Rows from block 7 of a small image denoising model, named by matrix and row number. Each number is 200 + 40 x the weight over its row's rms, rounded and kept within 0 to 999. All counts start at 0. After the name is the row's rms in percent of the matrix's.
After each channel's rows are labels from the 100 images, of 14848, where the channel reaches its highest value: "patch colour" is the nearest of a few named colours to the mean colour under the peak. Only what is clearly more common there than usual is listed. The data: rendered solids tumbling over patterned floors. In brackets: how many of the 100, against the usual share in percent.
# conv: 3x3 conv (model.mid.1.conv.weight, 256x256x3x3, each kernel summed), inputs 86-171

conv.240,320,208,167,183,169,201,216,205,203,225,175,200,237,185,203,200,213,232,200,240,197,215,220,196,239,172,200,180,206,251,207,210,165,201,207,176,196,198,205,205,65,179,203,201,189,190,191,201,270,209,204,198,246,79,200,212,190,210,209,198,164,188,190,242,197,199,183,196,201,199,201,212,184,205,253,199,0,216,170,206,204,204,200,200,200,200,202
patch colour: grey (76 vs 49.4)

conv.217,183,223,176,328,158,206,233,189,152,210,191,196,153,203,223,225,207,269,198,163,203,199,221,183,136,282,197,225,232,196,148,150,201,196,211,219,207,192,182,218,308,263,227,199,201,149,203,199,291,250,201,176,268,98,198,202,164,208,202,91,208,217,87,218,198,201,148,199,211,198,198,187,259,195,205,199,206,190,152,183,185,200,197,199,199,193,205
patch colour: grey (78 vs 49.4)

conv.127,025,258,219,109,192,193,157,201,163,209,217,120,190,261,183,62,186,231,156,201,196,168,160,198,194,171,180,188,192,247,206,193,191,197,173,148,183,187,199,181,127,203,201,175,195,86,198,155,197,199,199,218,155,207,144,231,157,222,130,233,197,138,191,191,187,133,205,187,190,146,151,190,224,203,203,190,191,201,188,158,210,157,196,140,144,151,166
patch colour: pink (25 vs 5.2)

conv.215,132,145,187,179,201,200,216,227,178,164,130,197,226,153,197,114,113,140,194,302,201,231,199,195,174,174,207,213,208,197,207,202,179,200,200,206,169,138,196,202,220,243,193,202,217,357,221,201,185,166,179,239,191,218,200,185,168,195,170,218,203,206,142,196,194,193,193,201,160,206,201,213,182,174,180,205,0,193,200,201,164,202,199,201,199,197,209
patch colour: pink (35 vs 5.2)

conv.79,110,122,265,174,150,198,314,195,216,150,186,201,200,165,194,104,189,122,201,227,200,203,178,235,134,207,203,228,170,238,188,175,199,201,174,85,158,196,198,201,111,204,174,201,210,240,214,201,112,194,187,192,76,157,200,219,214,193,150,223,199,210,141,192,198,201,186,190,191,203,200,190,199,206,64,169,32,181,216,149,192,193,198,201,202,201,174
patch colour: grey (75 vs 49.4)

conv.204,032,196,196,206,260,212,214,131,202,220,185,251,188,196,187,199,200,204,274,217,203,211,263,201,197,248,233,256,199,188,255,209,171,289,268,197,210,199,239,237,329,242,202,132,246,220,216,275,196,207,185,193,245,200,263,210,188,145,192,207,217,156,201,199,198,269,203,327,217,234,290,204,197,190,204,180,194,205,248,209,204,243,213,131,232,203,191
patch colour: pink (43 vs 5.2)

conv.29,057,252,189,201,233,186,44,189,100,169,279,194,365,253,195,142,123,223,219,236,186,157,207,270,267,146,203,183,149,210,119,214,191,217,232,214,158,173,169,227,230,125,200,188,113,116,186,219,274,182,195,260,255,182,191,192,178,225,198,187,207,185,197,215,203,195,225,192,190,195,203,195,166,273,198,210,86,189,189,198,220,211,201,201,187,185,190
patch colour: pink (29 vs 5.2)

conv.88,058,201,200,191,187,306,188,210,196,194,219,232,206,201,198,196,181,190,249,199,253,176,159,235,175,199,340,201,198,200,134,149,187,297,184,204,224,195,175,171,187,194,186,227,198,182,197,284,203,199,197,195,198,203,125,199,211,240,200,277,201,204,201,164,252,230,195,103,201,346,195,205,196,196,260,182,195,202,73,130,199,213,198,212,222,111,203
patch colour: pink (40 vs 5.2)

conv.151,131,192,161,245,168,191,190,193,166,208,130,163,280,231,176,238,151,190,172,214,190,185,222,170,174,206,253,228,199,180,349,203,258,190,202,183,205,198,262,196,191,200,230,193,212,182,192,164,143,140,203,178,209,190,184,174,181,209,224,202,187,201,154,310,203,198,222,287,197,176,141,198,207,201,197,204,191,199,293,251,166,203,181,158,185,133,185
patch colour: pink (34 vs 5.2)

conv.228,107,105,202,109,183,214,281,208,180,163,141,197,214,174,203,130,252,209,197,314,203,221,185,195,204,132,203,298,235,249,197,216,171,208,202,217,191,215,196,222,76,165,210,201,202,227,215,201,244,213,182,227,187,171,195,244,193,207,129,208,223,168,217,223,207,200,210,200,201,197,202,205,207,211,226,202,116,212,190,219,207,192,199,202,201,200,202
patch colour: grey (77 vs 49.4)

conv.205,047,179,211,195,191,207,172,193,187,188,223,208,229,204,153,200,206,172,205,191,200,168,127,199,200,176,267,154,164,209,293,187,200,207,194,207,194,226,228,158,297,201,210,192,161,122,195,192,142,204,181,187,157,196,158,203,198,217,181,288,192,186,199,256,192,193,192,340,85,207,199,201,198,203,226,192,194,204,332,311,184,188,179,206,209,178,207
patch colour: pink (54 vs 5.2)

conv.103,124,187,198,190,196,271,231,292,198,177,213,253,208,199,194,216,208,186,261,203,213,192,215,212,178,199,282,168,198,198,365,233,233,235,201,195,212,205,350,211,193,196,234,249,198,185,198,270,179,192,195,199,186,192,236,206,204,205,216,232,182,137,203,274,218,232,198,224,176,249,245,205,197,199,253,218,203,215,230,210,201,235,271,245,242,216,208
patch colour: pink (29 vs 5.2)

conv.234,121,190,186,198,221,224,141,188,202,181,219,201,201,220,239,197,221,210,201,105,205,177,177,219,180,152,194,211,231,112,137,150,168,190,212,255,172,227,171,167,237,225,212,202,204,121,242,201,108,214,202,196,157,168,202,155,219,199,224,158,230,147,240,147,201,203,261,202,204,201,201,240,177,238,240,194,287,159,203,177,195,199,197,201,201,204,228
patch colour: grey (79 vs 49.4)

conv.159,174,213,219,209,161,204,0,190,221,221,200,199,189,184,198,221,181,210,197,0,198,194,200,180,215,216,197,179,197,196,224,191,171,211,206,113,208,220,181,191,166,134,179,201,247,182,175,200,233,179,209,169,228,223,198,69,208,203,253,179,196,154,147,233,196,197,205,209,202,199,196,223,177,189,226,211,174,194,218,153,199,202,202,201,200,188,185
patch colour: grey (78 vs 49.4)

conv.202,020,163,166,212,214,206,168,217,194,210,167,192,349,105,156,114,163,256,143,296,247,185,198,225,194,208,194,217,206,201,204,212,161,194,186,173,167,179,197,251,264,148,212,187,242,256,162,169,264,193,226,222,235,185,177,205,169,173,168,184,166,236,230,242,199,195,197,168,182,194,175,193,231,207,206,202,220,185,143,187,163,187,200,19,167,164,164
patch colour: pink (25 vs 5.2)

conv.7,243,209,185,213,197,198,220,200,212,231,222,199,185,223,177,206,203,176,192,176,210,194,219,204,236,213,200,165,206,223,200,231,140,197,184,190,228,156,201,135,110,195,202,199,200,45,193,200,268,202,194,258,298,210,199,206,196,202,206,183,207,188,201,321,204,200,189,203,197,199,192,198,187,217,219,200,283,206,200,227,203,198,201,197,200,201,198
patch colour: grey (77 vs 49.4)

conv.67,113,196,173,174,171,213,197,199,173,187,160,200,218,233,214,184,101,222,200,144,198,229,203,200,192,221,202,203,247,227,172,170,169,201,220,170,172,205,208,211,34,201,218,201,202,117,192,199,221,212,197,221,254,0,199,204,177,200,237,188,241,291,137,217,201,199,236,192,209,198,199,230,212,175,196,201,124,209,174,173,215,198,200,191,201,191,196
patch colour: grey (75 vs 49.4)

conv.21,084,472,137,194,180,192,215,186,209,252,102,199,205,175,223,216,153,233,198,178,206,254,197,223,148,282,204,174,164,189,161,172,211,193,195,147,212,189,192,131,182,181,198,202,202,92,176,199,118,291,247,191,229,228,195,198,200,198,227,139,182,177,146,226,195,196,140,199,106,191,197,190,177,204,232,199,223,177,190,157,160,200,197,199,201,200,204
patch colour: grey (77 vs 49.4)

conv.222,088,180,193,163,149,203,105,200,176,169,199,189,191,181,181,167,206,139,180,138,198,114,217,194,167,190,206,153,182,221,216,214,123,198,197,206,206,184,182,159,97,203,171,179,185,0,206,192,146,184,148,179,141,198,179,188,206,219,201,158,210,196,215,201,195,189,195,199,15,185,183,208,227,136,233,190,175,195,156,196,201,192,198,184,185,182,196
patch colour: grey (75 vs 49.4)

conv.80,031,188,211,229,227,189,134,233,186,215,173,216,169,224,212,127,192,186,236,183,216,187,190,210,174,205,286,172,201,184,289,200,173,302,179,223,177,215,273,69,244,209,181,165,203,167,185,241,175,208,197,173,157,178,269,192,199,196,198,215,197,251,213,245,184,230,201,266,140,217,186,160,191,179,206,207,214,188,154,316,201,225,203,237,249,185,205
patch colour: pink (44 vs 5.2)

conv.84,075,164,185,166,194,279,188,316,176,181,187,281,181,244,177,179,178,170,239,182,273,215,141,252,180,210,208,196,201,215,236,162,180,276,165,183,174,201,179,142,217,206,157,218,203,235,189,269,195,191,196,194,207,197,245,204,216,192,176,174,197,202,189,173,168,245,216,194,160,186,244,170,198,208,226,190,200,191,159,151,164,276,322,281,175,168,196
patch colour: pink (42 vs 5.2)

conv.200,148,178,196,165,197,239,190,237,200,181,177,223,213,205,198,138,173,184,194,188,218,182,209,216,172,143,321,163,180,204,284,203,194,263,202,219,206,198,254,139,176,197,193,198,205,118,193,235,146,168,187,193,145,173,222,201,198,210,205,248,192,169,205,219,220,228,183,330,101,211,213,213,171,199,226,194,184,198,332,198,184,234,204,229,202,192,198
patch colour: pink (45 vs 5.2)

conv.105,129,178,153,224,236,203,226,202,201,172,205,201,118,206,236,229,255,163,198,177,195,200,185,198,158,187,182,243,183,150,136,161,224,197,243,225,234,223,195,204,219,234,198,199,228,134,226,199,210,219,186,235,167,188,202,172,214,197,229,138,207,127,190,204,202,201,243,201,214,200,201,239,145,186,211,192,221,173,204,193,196,204,198,201,201,201,231
patch colour: grey (77 vs 49.4)

conv.16,085,205,173,174,170,189,133,206,167,170,166,200,255,178,248,155,202,173,171,186,194,176,187,230,171,186,203,216,114,254,245,262,261,200,167,104,196,242,209,155,213,105,228,199,192,160,200,204,126,161,166,144,83,75,198,180,209,204,245,191,190,198,169,269,180,200,200,187,182,190,201,194,237,211,255,196,303,185,212,134,208,211,202,195,194,201,210
patch colour: pink (35 vs 5.2)

conv.241,014,229,183,204,192,187,160,169,179,199,185,157,257,174,209,194,181,183,184,213,195,201,158,201,176,185,189,198,111,190,194,195,202,194,207,168,206,180,191,195,221,235,191,199,199,188,207,176,218,187,210,175,221,210,191,212,223,20,190,156,204,217,186,167,160,192,24,175,238,197,187,199,193,199,189,203,174,193,219,193,99,163,198,190,196,225,198
patch colour: grey (83 vs 49.4)

conv.60,112,165,163,301,213,198,213,199,190,162,255,194,134,172,228,180,193,214,199,164,187,176,245,149,111,222,175,198,211,111,184,187,210,195,213,204,246,236,215,245,255,181,211,199,147,163,183,187,191,209,209,192,137,231,200,186,189,200,182,115,241,234,91,215,203,202,187,186,193,201,196,210,283,181,200,200,182,217,116,200,194,200,199,199,201,200,241
patch colour: grey (75 vs 49.4)

conv.155,086,210,213,174,186,189,178,216,189,191,235,192,188,247,194,131,173,273,196,217,201,209,227,204,152,171,177,223,206,193,242,195,162,203,197,220,221,200,195,203,267,236,189,183,188,105,201,195,254,131,200,171,172,174,195,250,271,204,210,193,213,213,309,282,195,194,208,202,137,190,200,181,233,204,134,203,280,188,180,225,165,194,199,200,185,194,236
patch colour: grey (77 vs 49.4)

conv.201,023,194,218,226,210,206,154,181,169,204,226,213,221,204,191,151,186,198,238,178,222,186,230,268,226,185,362,70,164,196,261,203,163,273,165,212,180,120,258,142,202,191,199,202,177,113,199,256,184,194,195,191,160,178,198,195,247,176,196,255,213,202,214,172,232,207,195,209,142,256,245,196,197,172,193,196,185,208,220,268,145,240,174,240,218,214,164
patch colour: pink (49 vs 5.2); white (26 vs 0.7)

conv.95,163,189,218,228,220,214,195,187,218,182,249,200,151,149,197,180,181,186,201,206,206,180,196,170,135,173,200,185,213,186,273,197,188,202,192,159,192,208,199,206,293,191,194,200,163,244,223,202,250,198,200,194,179,200,199,208,192,211,189,198,214,192,147,198,201,202,222,203,205,199,198,196,154,200,224,201,217,160,197,229,204,205,198,200,201,200,206
patch colour: pink (26 vs 5.2)

conv.63,045,205,170,246,160,208,177,189,204,190,225,180,93,204,199,196,207,157,137,168,209,183,202,213,233,196,221,161,196,193,193,169,188,199,198,221,198,198,232,45,145,189,224,190,180,0,204,210,185,212,198,185,188,194,168,197,204,211,202,219,221,203,212,194,224,185,181,151,37,269,171,195,166,178,199,204,141,184,69,156,199,169,194,178,149,150,167
patch colour: pink (30 vs 5.2)

conv.64,078,275,192,159,157,197,143,195,234,322,255,201,162,201,167,215,220,211,187,249,209,138,210,240,202,259,202,150,230,232,130,192,186,206,151,197,228,203,194,40,194,133,187,201,173,108,197,204,203,169,188,213,209,245,202,217,216,214,207,165,199,195,153,234,200,201,181,186,120,196,204,170,186,227,234,198,370,175,173,193,192,202,187,204,197,187,183
patch colour: grey (76 vs 49.4)

conv.175,041,216,221,192,150,181,203,173,249,175,146,201,326,265,179,172,88,215,192,266,189,108,201,195,233,195,183,196,115,218,314,157,184,193,176,208,210,186,195,261,174,237,185,201,134,166,190,197,182,227,192,177,173,176,189,259,148,203,158,197,210,168,182,147,198,196,158,199,195,195,197,190,191,210,40,203,253,213,209,254,224,193,204,127,201,200,180
patch colour: grey (75 vs 49.4)

conv.123,081,135,151,223,164,182,255,223,210,87,204,201,270,260,168,212,173,60,192,316,172,221,187,205,212,167,208,221,177,274,159,181,194,215,211,165,182,206,198,183,290,225,229,187,173,231,237,194,164,252,192,231,133,304,213,236,168,190,152,210,199,213,210,191,202,203,169,227,173,209,208,208,178,226,272,201,138,166,195,236,194,208,189,215,192,187,178
patch colour: pink (25 vs 5.2)

conv.210,174,224,207,158,162,217,145,190,166,146,164,199,175,194,228,195,211,209,209,111,208,216,147,200,177,205,208,191,207,233,183,191,190,210,180,170,174,205,198,196,171,139,207,197,212,154,187,212,231,223,206,138,321,269,198,184,230,205,214,192,224,89,172,184,203,197,228,201,187,204,206,227,219,192,266,199,67,211,189,164,188,202,192,207,196,198,204
patch colour: pink (26 vs 5.2)